From a checkpoint of a small image embedding model.
Data: trained on patchworks of several textures, 72500 training examples.
Rows from block 5, named by matrix and row number. Rows with one number belong to one channel. Each number is 128 + 32 x the weight over its row's rms, rounded and kept within 0 to 255. All counts start at 0. Numbers have three digits each. After the name is the row's rms in percent of the matrix's.
# convs0: first 3x3 conv (model.blocks.5.convs.0.weight, 256x256x3x3), inputs 21-27, a 3x3 kernel for each
# convs1: second 3x3 conv (model.blocks.5.convs.1.weight, 256x256x3x3, transposed), outputs 21-27, a 3x3 kernel for each
convs0.136 129:151149138136124091083076076156144118153139102145119067134129114144138132132166126148147142151141126150132113149151120158152075169129079152129129157143105142080046162149117171160084151085021
convs0.137 111:107080110096122146111108095146132108106120118118164163161164119153130104158163154154160133130134121133138123081050066098045049142129135159116102129124123134187189164112102114115120133174160
convs0.138 060:069050041101086078107094090144136136140132134148140143119108123102097111116110126136134133137134134138136136050030051050034060078062091146112124133090110171127143136112122126098114155127144
convs0.139 060:077057041108094079116104092142137137140134135146140142114113130105108127120126145135132131135133132136135134040024066043034069067058096144114132140101125178136153132109127123098122154125148
convs0.140 060:074053043103086079110095092143136137139132135147140144124111127104098114118112129135132132135133132136135134052030059046034066068059094145116129133096118173132150135115125125101119156129148
convs0.141 059:076053039106089079107091087143135136139131133145138140120110126101098116116114132135133132136133132137135133048030060049031064073058091146117133130095117167126142135114128122098120151125142
convs0.142 060:077056041108092081111095089143135136140132134147140143123111126104099114118114130135132131135133132137135134051028060048033069075059091148115130137097117173131147137112128127101121155129148
convs0.143 060:086070067106107101110111112132127127132129129141136133106102126105101115118127136129128127130129126130129126038021056060045061076073101116089117133111138164137154114092113114100127142123145
convs0.144 059:076052039104086076106090087142135136139131134147140142120109127100098116116113130136134133136134133138136135054036058056038066079060094146119133133098117172132146134116129122102120154128146
convs0.145 121:179163158155151129143138154140154126099094117107087084090114143088121126103101141134140119120115113127110099143121119098114103041047094152185160063108142091087086149186165067101143096078085
convs0.146 120:066146138089205147063192170142129134128142140117115124189136170119091142100060105152150119142148128139132113138147116113168133122145127078125170083135123056104114085131158084151120076105113
convs0.147 060:086073051118095079116097098140134137136131134146139145114106123100105119119120131131131128132133130134134132047027063041032066077056085140116129130096120162131161129113125117098120144127155
convs0.148 060:082059048114090085114097102143137139141133136149141146117111126104107120120121136135133131136133131137136134048023058051035067076058087140114134128094126162130160128112129115097123144126153
convs0.149 100:147141123115179193083103128094103103096115136124103114147135138075059106069006060122121114120124129127122122138104098034117119070027131131126146058134175120087157122120129076129169116081144
convs0.150 111:053100107131117089157088078173129131178157119146123146136097126117142127111144086180145149159158160168163153128147121133162178186123168150125102149126069091067108145127102153128092108073096
convs0.151 059:078057046105088080106091091141133134137129132145138140118107124100096114117111126133130130133131131135133133060038059057037069082061094143113130130094117169129147131110126120097118152124144
convs0.152 117:167151135144139166143140146115115097150155138146110130132159168138163163131105124127127126130137136134112118117096135071122125073075112127142151156140144155104130121141130159151151144097119
convs0.153 119:128110156074087158127110125131132122145118122135091099113151168124103149141095152149143129150136130145124115112089136112081097101077106132153176145120148132085100139149166140120144128085107
convs0.154 117:107118153126150170145130122142145137132117123142136138130125159099097144180170146139133125141117119129125125133100112070081083109115104146139149123101119145115092144145145098085112144119094
convs0.155 113:175119145132075132077043136123122097153085090098094129141195190141132165145142238118121103146110102110079094199111139156116123128097157143129103158100109107078144156132095168092098084088146
convs0.156 103:174161104186164075162151135144147150110122139142131168097133145127095113083063146161149183148135162142133163137163147140147067173184073124158126117118105137149132137155122131133099149150138
convs0.157 060:073057046106086076109094090143134135140131133147140145123111123107101113125119131136133132136134133138136135055032057053037068081066093147109122137092112172131146134107119125096114154129144
convs0.158 060:075054042106089079109093089144136137141132135147140145124114127106101115121114129136134133137134134138136136056033057052032061074059092144112128132088112172126144132109124122093114154123142
convs0.159 134:154140160135156157160134098167183169136132138105097094138126127099102120082075086165174168157159163146143142156155150146146126085060056159183182097118120051048053168195184108117136062052050
convs0.160 109:127129158136111157164151139132134133123110142142127136138071115104080087150140126141131137120117133131138135075115147070014139111081116105134099146132188143145142107139115139138176141156129
convs0.161 101:068072123098103081125125111143131131158142131150120109119151160106121104126135150126124122152141131143124115176118150125099128168122146117128131113149125118130108114122128113156126123134110
convs0.162 060:072057040103088077107099096143134133138130132146140143120108125106102121120116135134132130134133131136135134052028052051035065076057091146114124137097114173135148133112122126100116155128144
convs0.163 114:139079142109174190077184149126124117146099132110092117206138170149088122114092139118118099133117131110099119123100109129151105101150161137135157130127130083107128132132138131112136089116133
convs0.164 111:124115112125000016169084121103119122118135140110126126098103118136151100157126067112090101121111114135118114059127172144123136114090114073122176092127151104136140084142166097143158101151151
convs0.165 107:102099127105105115121134107160148160135126137160138149152183133124129087149114111154148157147133143153129138196184190215165222204167213140124132109107119128118134139119132114104113137104115
convs0.166 115:132139136114133149149144123122117146120125123110098117162154142143129126157186161139128136152143130144131129075083111140088076129148113124125160112110120091097123115103150105121123099092115
convs0.167 090:078137096089139110099151135121122107119121104124123120118091072117079109093062028117120110119121113122121116099102092071121127106111114146139115116106089140120140137144113124114089137117127
convs0.168 112:115122137132149183145123160142150132115087108140089147117182155152161080126103180134121116106081098122082109172141147130114147158132122122143154122092139102067178112143147113081130121073176
convs0.169 061:096074050120096090114103113139132136133128129145138139099100119103115126113109136129129127131131128131131130053021054058045067084051087140106125131095117178143165129104121118092119157132161
convs0.170 105:142092101099087175105109113170145138140126108131120133141137142162083116141121179159166164141147141134138128030033071072083066127106139149134140133125113120133154159133133138121122111124148
convs0.171 122:141154146136106117137133145085129136147122073168160103063071089098039057156129092131156136150142109157151116088056137117108100083163185055132172184128058192157105053130171166115057180137104
convs0.172 105:166179185112112165168110115120122133098106131151140076110126141075082101103098068147146137112130127128143106070064098062044143061064087128133153095095175170122064119126153098088164153127059
convs0.173 105:112117121069091164008000147149136134147143166154164146176134140187099150176118102100103101111116122130129108103108083137120130104083152108100150089072178126114130123120146104089168141125127
convs0.174 059:070051042100085079103089088142135135138130133145138142120109127100098116114111131134132130134132131136134133058032053053030058073058089145115129128089111168125140137114125122097114152124140
convs0.175 119:137138142109065103132091107134141125112135115106082107143176170155162155190214174151126114142143132134118119107105142128128149126134132135143161062096108091100127121144146067124109090109128
convs0.176 110:126127096134127111126126136138135125163147141126135105072138144108164173091121133152144145160161152155155134138108136137160172172136109099109116126101109117129115100122132127115126105099085
convs0.177 060:069052041103086076107092088143135134140131133147139143124112125111103117126118133137134132137135134138137136057033057056035065080061094143109121132088111174127144132108119123095113156125142
convs0.178 059:075055044101087080103089088142135136139131133146139142119108124100096112116110127135132132135133133137135135056034056055032064082057091140112130129093116171128145131111128121099118153124143
convs0.179 108:150094127065000103147139154173124128160123165130075102130134111217171133161089158127126137126131142127089106156149169141089174095083089156124136141113173138091121163108136129115151142087124
convs0.180 112:124108142137101156136119158133127122137102115167145133157096138118092097179146142146134120136119116141138119085089124112000133130099108082077115117070144153133136070095117125077132143145127
convs0.181 060:075055047103087082105091089141134136138130133145138142118109125099097115115112129135132131135133132137135134053032056051031059074057091143115132129093116167126145133113127121098118150124143
convs0.182 121:154129133143159161064132148103110102105161148107130112160156121102147130128122166123121096137152134105115117113114104111158115095100169103131113076163141100167107110130107101170126081154112
convs0.183 059:071053045101086079106090086142135136138130133146139143119105120099093111113108128134132131135132132136134134057035061055034068083063092144113129128090117167126149135112127120096121151124148
convs0.184 060:075055046104087081107092090142135136138131133146139142122110124102098115118114131135133132135133132137135135056035060053036061076061091140113131127091117168126147131113128120098120152123145
convs0.185 108:137131065166127068190102070128116147136132144131129134142127115146148140122162177115091107133128130125128144134124043187124098148197123116111137130120087117109090118129130133137106120099115
convs0.186 109:148153149132096127093104154108112088099093084113128133107180150121127103094131196113113105114106103112111125184125153141150118169122131106092078102098096102122150107098070111091087105118145
convs0.187 105:163094122141141189180126136146107109142110113146102127156148120113096125110112202139117110138109111130096099128047059076107080107155131161148155157153165126111136161140135156137149113100134
convs0.188 118:106102079134091092139120153154135109154126077144069101091137153142187133153128144132138132116133112129103112119163142154135110136087065159150120172121058155028122159153110181133057151025131
convs0.189 126:118127137107077091138089093176135134144110102135085079111142145132141126158129129175153144156139126149128118122146122101123108127113097186140160127082089123064068190143153139088089123061059
convs0.190 126:133111143153161157149168170104089097153139119167154143087075097124117110168130131110104111131136127139140135091103079115107110089134128100074083150135129166164180093066072152140128171174185
convs0.191 112:127108096018051172075114149128108146132122162154099168157124146155061119144102148110120152125123146141119150069093130084104179114078122111090134101091168126049164123094136108097161136056177
convs0.192 083:164158176175184175130151166102104114114126130112130133093090068122101077124144115113122121120128123115126125091072107151129094101109106126107130156163174152143155136121146159156175156144172
convs0.193 070:134121119151142153128118130136133135137133137137138142117107099111098087113097079140136132141137133140137133127114109111082084112089097180162171160141161147145160192176176177159172155152162
convs0.194 076:151143156165177177121143167107107114118127132119137138087084068123102086119127090121128124126131126125132128096076108134114097095092110133110131159155178159151163147126148166154177163151173
convs0.195 112:116042105111080092133125111125130146141119124191181142127089101129104147148145170128138158142152155169168150086070074139109125143197171109117138092068099141137147102111135100082106154155142
convs0.196 067:127117117152147154130124134133131134132132137136139142121104092110095090110099086138136132139136132138137133117113110119093088115089095170151167147136164146140153187169175167154176155148161
convs0.197 069:150132129162167171119120140122120127128130137129137140099091075117097085117108084132133129135135131134135131111091103126098090099078106160135156165148188161139159171148167174152190161140168
convs0.198 106:073130125153191164196094071148114116157136105137117119196138139107137189144230160148112124183133121160134116088163123059097122155109075158128104144136103093118121133128118150160101098138108
convs0.199 106:151134120100075160109051105083086096100102126106110125126134141115072102151078064119095097101099112107093094140117130026104150145106156121133136093106158122134154119140114108129157116141144
convs0.200 111:177155094096086107000000065101118121095106128133144169129100103068070131151080130111110111117119122135134132141151125137156136142138176124133131094108115119145154123147138104135133107145160
convs0.201 115:102153147111169177147141124150131089128138159101128152181164120152165141116148141157138130167157156142143144127138157121116157160152126144110050087155151054136173121116062083143138080134156
convs0.202 120:137151169026082168098102120083087118102144156123075103116086121098042104076059099079095114100123127117102117062139137119121178111096157071103148087147176111054121087098138096145160117062134
convs0.203 128:138078045126116014126107099136128103155160094157148106150142127160156113117161119134127115140136104128123106140097072154109095134099120150078057169142034180158059151098041179154019184164053
convs0.204 113:130119137166172179135164173088094118129141152094101116110118149121159174061048121098098108115114128110109115143157128146167149145083059120108122148148148107119134113099130168150156119118113
convs0.205 137:115112150139152151151148138117114113130108150150178189104105115118131158163170174138136130137147152138156155067083143082100121113182172083075060116099155159194213081067063101084153155200220
convs0.206 066:138119119161165167122124139124120127130129136132140141102093078117094082117100082134133129136135131135136132107088102120089093099083115163132151171149184165149164179146164181153186165148171
convs0.207 069:148134132170168165128128144117117125125130136126137141092091075113099086114118091130132129134135130133136131105085107128096093100089108147127154162153184160145162158144167168158186157146172
convs0.208 117:117108159184182138162158131102095112128137129133142139089091145119135196068091139119113124137137136131136133151122148116154200132148079111092087156122111152154137103078101147124129152149124
convs0.209 070:135125125157149151139132136137134139134132138137136142126108100109092087103091094139135132140136133140137134115117111107103095120110098168151165141126145131126144181169174155144158139133148
convs0.210 149:100115116085102095111097100189134098163121065128095078174140126156170139153170120146134113131123104115110108112122087174128088171120118178127089158112024141053034181136083159117034133064038
convs0.211 118:143150144153115130129118151123131164112124145112111138080127170131141137148167153138116149134136141132137150112132112132139146115154111144156161101147151085132165123155156110158145103151170
convs0.212 130:153147128130105078128099098073069098122093098146128136103105100165152139137163129093084087108099107101106122128080110156130115135134123047015064138103069164148125057038078158118082188157132
convs0.213 124:137123151082096144130125131137142133149126137148124134107125161124091130165119154148142137147131136147126128123114137101098111096095126145150173155122149145129141150153163148126150142129140
convs0.214 086:191177159172182168127128138115123135119128137114114132103095095098105088101125146127135133136138135128130131132103115164138083098104111142138149127141165122093133142142157144149180129101161
convs0.215 070:132122122150141147131124131137134137136134137138138142123107100111097087106093087141137133142138134141138134119112106104093089112102101177158169151134152139136152190173175168153165148143155
convs0.216 117:136103126072012102099095131167122082162110099124072131117145110157152127194133178140133113137130115121101118158126098140112126102106131153098069147093109124063166163097064142091103122063158
convs0.217 113:121117067103042071064000052107122134120114139142151163134099093103103129194108085100099098115112113132127121142129138121147161135118193124134138117114131143149169116147142118138142133155163
convs0.218 145:107126130095128131134118107077133160064112171076096157112118139065099139077123153118135141108122142106119140110136116080158130074139146058140170028123189054094176051139173030122186057090181
convs0.219 067:136119125159164174120125147123119124129129135131140141098090078118096083118102076133133128135135130135136131108089104125088093101082114159131149170151184165153170176147161181156184167154173
convs0.220 080:152148171165185184120150172104103110116126129117135132092085067130101084126131093115124121121128123119128125093078106143127097098099106129103122160160175158148155143118140168154173166149166
convs0.221 106:145132122153141124127136120112119127153118115138120109104095098124110106152150143104107113134127127129126126082105096149140119092140153108116128127082098142102115099115121128103124144116135
convs0.222 069:142127131157168181113119147121119123129130135131140140096090079122098086121103068132134128135135131135136131114096104130093089099075109157129148170152186163146162173145159184158185168150167
convs0.223 090:178172188164180181123143162106109120113124131108121124105095070121099076127147116108122121116125122110119120100080103167146089115106090139124145149158177145127138144132157157153182151131160
convs0.224 130:100063068094099122097113134151148145151119135102083089149180158112117134127136091126130130144120120121110107132141145162151170188140151166151146154124156091054059165157150143115135103083064
convs0.225 130:163178168133140164073038065146154144119118167122112131122102112149145157175127141134144128123125144125122129118167182103144142106100117161185189097114175084029064165191188100116183081024058
convs0.226 112:171153145104137191110070136090103118073092110109107074124122148105067079133098059140124132111110115121120088152151136049104133087089130122126159078101147115114096117123139079110134109118082
convs0.227 109:140137150139127162121121153164174158137162154135146148112116125128110082130069120159166163144164166133161167095095093112116052119116105118127157112127130122136129123137142112135119116130119
convs0.228 132:137123157069077143118107128119118114133108123140101121096142161127107132165099143142138128142130129148123122131108136106084130096063110106112152130103135144097111114105134122096127136086111
convs0.229 127:167151149127138127090108128140159158120116168110109131121102130130083114122084148143156146143136146135127128087081149068084126040055104136183178068099182073061128145179177073093185080061136
convs0.230 109:140159147096114140078020085112084125091093128114129122135102108119116088164136103124109122107108124107125119149121150127080149161124147125103146087079122095132098118106129089108129083138107
convs0.231 068:130119118152144148135131135137133137134131136136137141129111101115098089109096093140136133141137134140138134115117115112104094120106095172153167143123144134127142187170177161144161146138149
convs0.232 110:135135078127088135101020070123120148096110129110141120116124128082077084117126114127110131121121134133145122151147136167159120175156130129132150100099131090132105134146136109128121083147098
convs0.233 087:150157179168184180130157177098098104112124124114134129090085062130102089123140091108119116114124118113123121083078105142132099104098094128109120161164171162156156135121136166159169169158166
convs0.234 070:139122115156153169120109132131127129135132137138142145098095097115102096117088063137135129139136132139137133133108104111079094107074119173147159175148175169154173187161164192162181172161175
convs1.136 113:120119118128126163112103104106109110098104101103114110077150184156191152147169153107113111102106106111116118092110132087033050100084072135114172159167151127151163143148168182162150123165198
convs1.137 105:108080104109140185139136145124118119133126123136122127195171112203095103194124113117107114125115119129115120143124133157155171137141144096188131124147086107176109137140108141108086201210122
convs1.138 044:216179139201156117184151123139140139140142140140140139073069087117106109141123115139140139140141140139140139059077086080085077110119102141151094141147084137156105144129125120103098123103092
convs1.139 045:170146149162141128132119122135135132128128128134133133083085050038059074061089106134130131129125127131128130157193166143148130169160145126165140154189153124169149229208182202178186171154159
convs1.140 042:188188167176150126173135120132133131133133131132133131081066069105088095090072079131131130131131130130131129157134089150146121129120104170183197166200224149183215156139154117109139129142177
convs1.141 048:051085126045083139062106153129128127129128126129127125133108097150126110139107079130129129130128128129128127213187174190160156160146161192204195182204199179195189186157158184155160173132141
convs1.142 051:081076104075073105079079104132132132134134133135133132122117109140134118129128101133132132134133131133132130210184177191162159179167183204210209211222212203210197174162163192179179190180186
convs1.143 064:112064063131097089126101091144143147140138142149147149127089050058043060051057087146143145138134138144142146110172157100132096117132087179178154196202181168187170191195214165179192087106115
convs1.144 046:076107130082133161080141169115111111114111110116111111130108089145134123160150135114111111114110110115111111239200185223192188198182191145163147138174174116156164168135142188145153195146145
convs1.145 118:127122097118139148142176194129118132114105120083078096193116059204138091140148094122112126111098115083074089129148105182198167151195171129188172117096099158143145109179145115165151128087101
convs1.146 139:093127123096105102114137119164163128168169135159154111046077102107123135146156117172167129172168130164158106094102118113153116106125122140124201108139166138120165076105083078129135149127184
convs1.147 049:172147127142097089122099108138136137136136137138139137082117090050114084053103074138136136136133134137136138101135121084109088093116094133102110143114115129115135119095151126101129087077101
convs1.148 041:183157140163131107132116126148149149145145146147148147100097060068085069090105072147146146144143144146145146152156148148139134152146137159170133186191145163176139204170208205174205177146163
convs1.149 098:103113145110109110147156126103102101094094096086092100213145075145145120105123113097094097091087092088088096115159098088131081096122121066131163071132124083176162104088071058093139064068075
convs1.150 115:166159117115101143152151092143143150139139139142143133054058122103101114145066105141145147138142143148149145156215180144159152123114147131027152167072167172097151095058116171106125151159153
convs1.151 051:078098135089126162083121147102098100099097098100097100136130118121114109142139141101097099098095097099097099214189182205175171189168176131133129141148147141148138118094093136109116140099093
convs1.152 107:140165178118080091105105138110103097106093091122113118045120157105185162145192144113103097110093091126115117082134100136148140140164115167115134120124127092117104134077075125115096159172145
convs1.153 113:175189174124130140042024032076091096076087095089100109066114180111171214163205220079092096079089093089098104100157120142161126153141097108134115097149150111186199127097151151127119161184162
convs1.154 134:133118123129130130079056076071065070091087096103102109112136100092125094139164179076070070090085088100097100081051078104137115114109101148175140162149133119144109113114106127130093127181148
convs1.155 115:101116155152163080121131155134143144143149149153148145140076144124055138155127128132139138145149148153152151094068075103107153141145102157203162101151109111132077078112062137179077196187099
convs1.156 108:170149152106081119140126156145128137151143147150144144115178145092125064082156102144138140155149149153145144133098065130169162122143159193112180145074178135108139130061108219094114177149093
convs1.157 045:196144098190126075176129093143146146143146146145148147101125120127143133154160153144145144145146145145146146055084101057074086101122117122126078144138081131139091154146141141142133112121109
convs1.158 041:202176152197167135180153130131133133133134135134135137118140139148158146163169151133132132133133134134134135138116104136115117141133146140162155152182161163194180138125128141122136155155159
convs1.159 121:130114137152167160164185176119111126115111122089088099188131088055054047108114105119112120117110117095091099156164147171175164168182190164129121100056052140117102161182122103135124109082120
convs1.160 115:164147123144127129163124131090113125103124130100121119182135090167135048106049132092117126103125133097116116153146070182131113139094098193169113112168140154190128119037101125082063114152171
convs1.161 124:119116141113110127116098093121111107120112108115107105106080068127098098108102119121114112120112109116105103067077079120138103146142139128101114141119126170151121131115127130100087180151133
convs1.162 047:227184162221160133200162133140141141140142142140142143156169159151171151167179175139139139138138139139139140099131130083102104103114119041034000060049000050054000127113118129125126110109120
convs1.163 122:134130150116144126135148164136131095145139101126113080104136090118129161124122162142130097147135099123108079078143132123173152125120107102147112089123134150132130060102061094111153167177139
convs1.164 110:183208168124130139076056061149151138126127117137141126121140184100141162151182141145150137134131118143142124101127165115078127145136134108095164134130206111149217132071188179059139174118150
convs1.165 123:119117151085077103039045055139143150133139147140146152116121102130114100125124125145148153143146150148151155139121129151161169151163174104088085095092104079110114131117100138133137182181164
convs1.166 122:142123111093091075063080105130131133140138140099091101132155101146120096147101128137135137144144147099096103172143119039083047181196166132129132171113135117115161118181156120070063179213177
convs1.167 096:106106118114095131174185118136133125126124115135136124090118097121133122068071110140134121128118110137132124127195188063119100041102115106095178143131136130129161105080141134127129054088130
convs1.168 112:142132137135114122141154176127126140128126143132134145185086108127094114153150071123123139123127142126132148140131107153145169139157139160144119135132116140157118140088088173128081201153064
convs1.169 060:129103105117071050107126135150150151147147150145146148130102088049091112058090081147147150143142145139139144097129135092104095113106067148166123174169102191195123180170163162179195122086094
convs1.170 109:114120118157146146135119135116112109117113106134119112215155141175134165155130147115106112113105106124114116120158152155162148155155143143165104131145113129201110155127056133120083186197076
convs1.171 106:159114083145107116196118113131108104124109118127116124180122056139118070138184111128110112124113118126113123091135138059052067123129123156091110186188120107077089159141207122079144086136147
convs1.172 110:135120123151109114165153105135125130128121129118119125186144080164141073107100091128121125127121126118115120114150113151103112129146134165169137104141139145172148153086176122148156058154196
convs1.173 102:110104131061083109092135148144142131147140128144138128198158103180136106078047116143136129144136129147140135172146120112113160112114163088184086107169098089139103088081044146175135142180165
convs1.174 048:206175141216170130191145107140140139142142141141141140098103116131129134139136147139140139141141140141141140075102096083107106096107098064092077048069054049073065131122136091101128104124144
convs1.175 116:167177175107113127092074097114120121105105101091089084100157150114137150160173133116118120107103102092085083137183142087107122095124107119090173148132197140177238075111164143090095181169151
convs1.176 126:119125138137118147100136136148142149148149151142145146106073071070123139089089100145147152150151154148148150167177171151155130079099110124133144184117095143155160173127100141156127114061035
convs1.177 046:226177140227169126205156117140140142141142143141142143120140146142149151167173184141141141141141141142141142051086091066093093113130116072085039081081029068074038131120121131124126112120124
convs1.178 048:110112126119135149116134143106103104105102103106102104144125104125110097136125115106102104104101102106102104212175165209178177196186198165176153178196173178193171126112111146125135163123123
convs1.179 119:154178154140126103082091098154165161151162155160166158159118166106116160119147164152161159153162155159165159173137115139093122156125145120145065108140113111149111171102136142149128202156194
convs1.180 118:153157104130090094178106064124134136135149153124141147157191136197147069133060102122131133133143145123136134093078054139090097107088083189148075091151122123174122091038117117087105049128201
convs1.181 045:047074099055080113065089117138138138140140139138138137155112108164126120129113096138139138139139139138138137176146141146127141133136168201199203197193193200184177141139139162155159168155169
convs1.182 129:113102084138120111113084144070058064076078090088093101125101042130134127138121102072062069085080093100096111141137117142156092090087086135085151144164177123106183117166111096141190151116096
convs1.183 047:066074121070075130078080122132131130132131130131130129163127109178147136160148127131130130132130130131130129217185181191165176186182213245232209230224194214205168153145141171157162186164164
convs1.184 044:100107115111113133117113119134134135136135135134134134151110117172136135144137116135135135136135135135134133163158159143135152153153180161166178148145141153135122132137131153150146172165167
convs1.185 116:098119124125128041064113143109128142113129136086092108136102142113074093083088062116135143117134142086097105158093129099129068159169102114083147179048096151116133112166156086066111183171118
convs1.186 115:141136166117093092101100137117119123129130134138135140121082130152153142187178101115116123128128134132129140044120106135168145173182129181175170079111129101116127109064035171170099189152074
convs1.187 121:116110118105148111087121154073082086097106115100111121137116129136085134139130127075081082096110116100112125080110128150173163107142138109213168116120148200150105088093072117140120150189089
convs1.188 109:129141140130063078124154173139136145139137143140133139127101121079149133139142061131130138135132139138134144081160182140177158170135097186102182169077182154116141099095105195143088194128103
convs1.189 125:113116128136124119162163163141138147136134138133132134140095081107156118138166110139136143133131139130129138145118089155174145163195150200137177164118072119102103133123142157166115118101117
convs1.190 111:126104142137142104113116156149143147145139147154149156166134097166099100147117133152146148143140147149148154153093096101101113141138126146111100170144134125149129156193152185180186131116100
convs1.191 110:108163131087114103077160130150164155145154150159162157202148126157128140143119144150157152138143140150150152139140127080115093097142144067162011107191114072150100126099088110147116161189173
convs1.192 105:107078083121107099107104113140134142133128138151149156172151137157125123144123125140133142128121135143139150127120118100095076120133095158138095158138101139120081151160167150141156140146165
convs1.193 064:126127122068057077072051058134137142132134139136138143132164211099149197130183203134135141131133139135137142080099101066085065093132111158154139140148148143149141130117155158132129139138169
convs1.194 102:105085090108091095104090091135132140128125134145143150170155150156128133142127139135129138123117130137134145118129124091101076100129094165148106155147115150133092141146161143140145125133165
convs1.195 108:137123117157145123129151169151150148147143140114110108147102089108040067144134128155154150147147145106104102144139150132166137130142136133138137160113114162161154133154129123084093140108068
convs1.196 066:097085078062049070085070075130131137127127133133132136148165189112133160127158171130129135125124131130129135103116114082091066097136113158150124151142124153143113131114130158133120119122151
convs1.197 092:108099099095076075094085083134134140130129136140139144164154162139126147137138155134132138126124133134132141102112115068086067099137102169157114156144115157142099137141145143133128133135170
convs1.198 111:150141102090104123170157059142152153149151146142142132070165064149165036156052125145149150145149151142142138128164120107118088133165160152127176109131147149140122093072110180127060131193161
convs1.199 104:177181176119087076091105097114113122099101111088100113080139104153161124143133099109110120099097109092095110152156120141098131134158167122146177097119200113166217115056083092123156079095109
convs1.200 125:129112100108103090120142158093094103091097107084096111152152125129127132110110098091097102091099107089098109154139133184140109138146139122126182150102169112109148146139101157151147168127090
convs1.201 113:180129133094106154123111106159156168166162165162148154129159114182113083161134089163156164167159166157145150143170139092083073129194161164115176105114116072052130106073089153162045160191159
convs1.202 112:126146141121128162086164165151157158133146148142153156169082056141088065119069083149155155138143146144150157164197104155177060146103091021152064038164102074151127133087085051130101088149156
convs1.203 110:142134185157169185135107107090095119074085104082100115151154141169114097157150123090094120077082106091098118100107105007047009075111089155127157205159170200149189077203133091152122126154148
convs1.204 114:161106129139098136130162173146144162150147159148145164075102117131168159136136108153151160152148160160155168190183172204215173112148136157131123113118109139124118136097108124100068143076077
convs1.205 118:157112106134128128157124147172164160167164164166164163201176136189102144197148183177169166167163164166162161148073106084127140142151128096109115123132088079124096171178146199181124126141096
convs1.206 088:102091096094076080095077079135134141131130137139139144177152160138120146124137160135133139128126134134133141097104115067084063087127098168147104159142114160143104139136136143134132118124162
convs1.207 094:112097092096084085088077087135134140129128135140139144163166157144133138140141147134131138126122132134132140104116116068094070090133095176146118169143125156133107139145156150131130133131163
convs1.208 112:180105111108086138128126114131124134125123133140140148145153116204161100122090134136133140127123130141141145206178115168170140111112098133106121133124080108138163086081077118091075111115112
convs1.209 047:215180180222194188153127140137137137137138137139139139109108093137109089124093084137138136137138136138138137168169134142149126126125122181159168199176156198171143170153120120131133123142160
convs1.210 124:099106101147151122180167135131147156120140145118133135056046110094119101117134097135148156123139150120136145091106127080093112089069122170131174184103119199082090087157160099135149134130149
convs1.211 101:135128098126105177080065143118126141106118136103121141110165156108172124134191133114123140101113138107119140146109111133065081113099125095108127120137160099141207072095225188108167162104153
convs1.212 126:096078127078068091122128113107103107097095100099100107129126181149107076111120103106107109100101104104104106158162163108091090167179184152103137176069098141066137122141111111123124099097094
convs1.213 098:157179187103131136044035053097115123102114124113128140088125161091177205159236232105123126109122129121133142087130092153175128172152129124105074111132122099156140129072124146095078135178165
convs1.214 098:134112130101077058075107140132131136128128133129132141135147132134137138157141112133130138124123133122124137134121120073076056154167105149136123157131106123131105132165150107092108174156161
convs1.215 051:119110114074057078091078085125126130123122127124123128140164216103155211145196223125123128121120125123122127084088077071089060095125100132120105107105109111105099104099146161140140151147165
convs1.216 116:115141160124094110103103090103113116102110111118119116145095125127098153125147144097107115097106109113118120075141128071087092154127124119109110114113130091115115119066126130118133196151118
convs1.217 123:130104083117100082131172164109112115113116115105107108169169103143147117099112096110113112113117116107110111159156155135113130148165148104162182141132161126127163129098099156146148164121110
convs1.218 128:128115125094111122085082134186196191185193192194194187155196110132190103135154112191198196191198195192195189102117104064010002105055030135125170115150164121168163136119134138090154141054144
convs1.219 089:103092098094075084097072076135134141131130138140140146171152165139123148128141160135133140127125135134134142094110120068089068083128101167149113159147125164146113134133142140136134114124165
convs1.220 105:103076084118097099116103099137132142131127137149148155170144142159122125140116133138131141127120134142138150123124123099100079111132100158147102152143104144128084145150159144145152126141166
convs1.221 103:152107124167119047132148158136128123133126121121112112141080060120060073119076116138129129134128128115107105087120130084125088133145116117130100173122092139127108169164118150124123151124137
convs1.222 092:106097105093068082099075072133133141130129137140140146156148171139126152131140163134132139126124134134134143096112121067091069094140109168158123156150125163149115130132143136134127116127169
convs1.223 107:114084090127108095112116118137133143129126138148146155156138140147129130150122123140133143127122137141138151129118113103088072142145100153151096148143092136128074149166170146141156156164179
convs1.224 122:139127132194192167149144115145158166145155158149149149039091072059051054120125152148155160149158159160162158074050102114181144123141128111084080085102073069078069132172193108148159103119097
convs1.225 115:135141111137107131152174158129129139128128136129133140151137135140137118183151093130131139128127137129132140126138136122119137132114119122140169074080094091098157181174136089144139127107170
convs1.226 109:151132148112116136132110113113108128097098124090100126155137091171147128154149113109106124100098119098099120115108053123098088111158133135133175124123166136147169103099144095127154084110121
convs1.227 126:166161173126103107102089101119112112116107109118109113137143143131147143153194156120113112122110109125113115140148110139148139157160149113144107111149123114158113124118092132130089144149121
convs1.228 113:174175167095108126038025046132142154130141152139155166094118166118169201147195200134147154134145152143156165063099050115111054136116088103106080121136122123177154130071163139108100155169138
convs1.229 115:146167145136184137098184188118116116104103105101093098224164138187103149149124103108105107096087093093082088084132160112146161081153137084205106075148099122111145084115082108132137145129162
convs1.230 120:094056050080084063112124122098104117088098115078091111143131070143123101127094115097105116090098111082093109137114094119100093151158120111108191132104167111104172115144138124155142128160135
convs1.231 050:096071069073051062074057063126125130124122127126124129125133166094115153139163171126123128122120126125123128116102095109095071114119103138141110123132126133139126126108133182154150168159163
convs1.232 116:124115119143165090109144144134142143136143143113120130167175068172162137166118109131139134136141139116124127089085101108113134153145138127128202118086184123127156103149146172113095176145059
convs1.233 107:109077080120100105121108102138134144131127140153152160162149145164133121143114124140133143127120135145142155130135126104106082107130100159144106156144104144125084145146165154151159125141170
convs1.234 079:119125143074041074077044054136137144133135142139142148130161209116158190112168195138139145133134142138140147084106122073097072093138113156159135144148135161164145135110132145126122105094146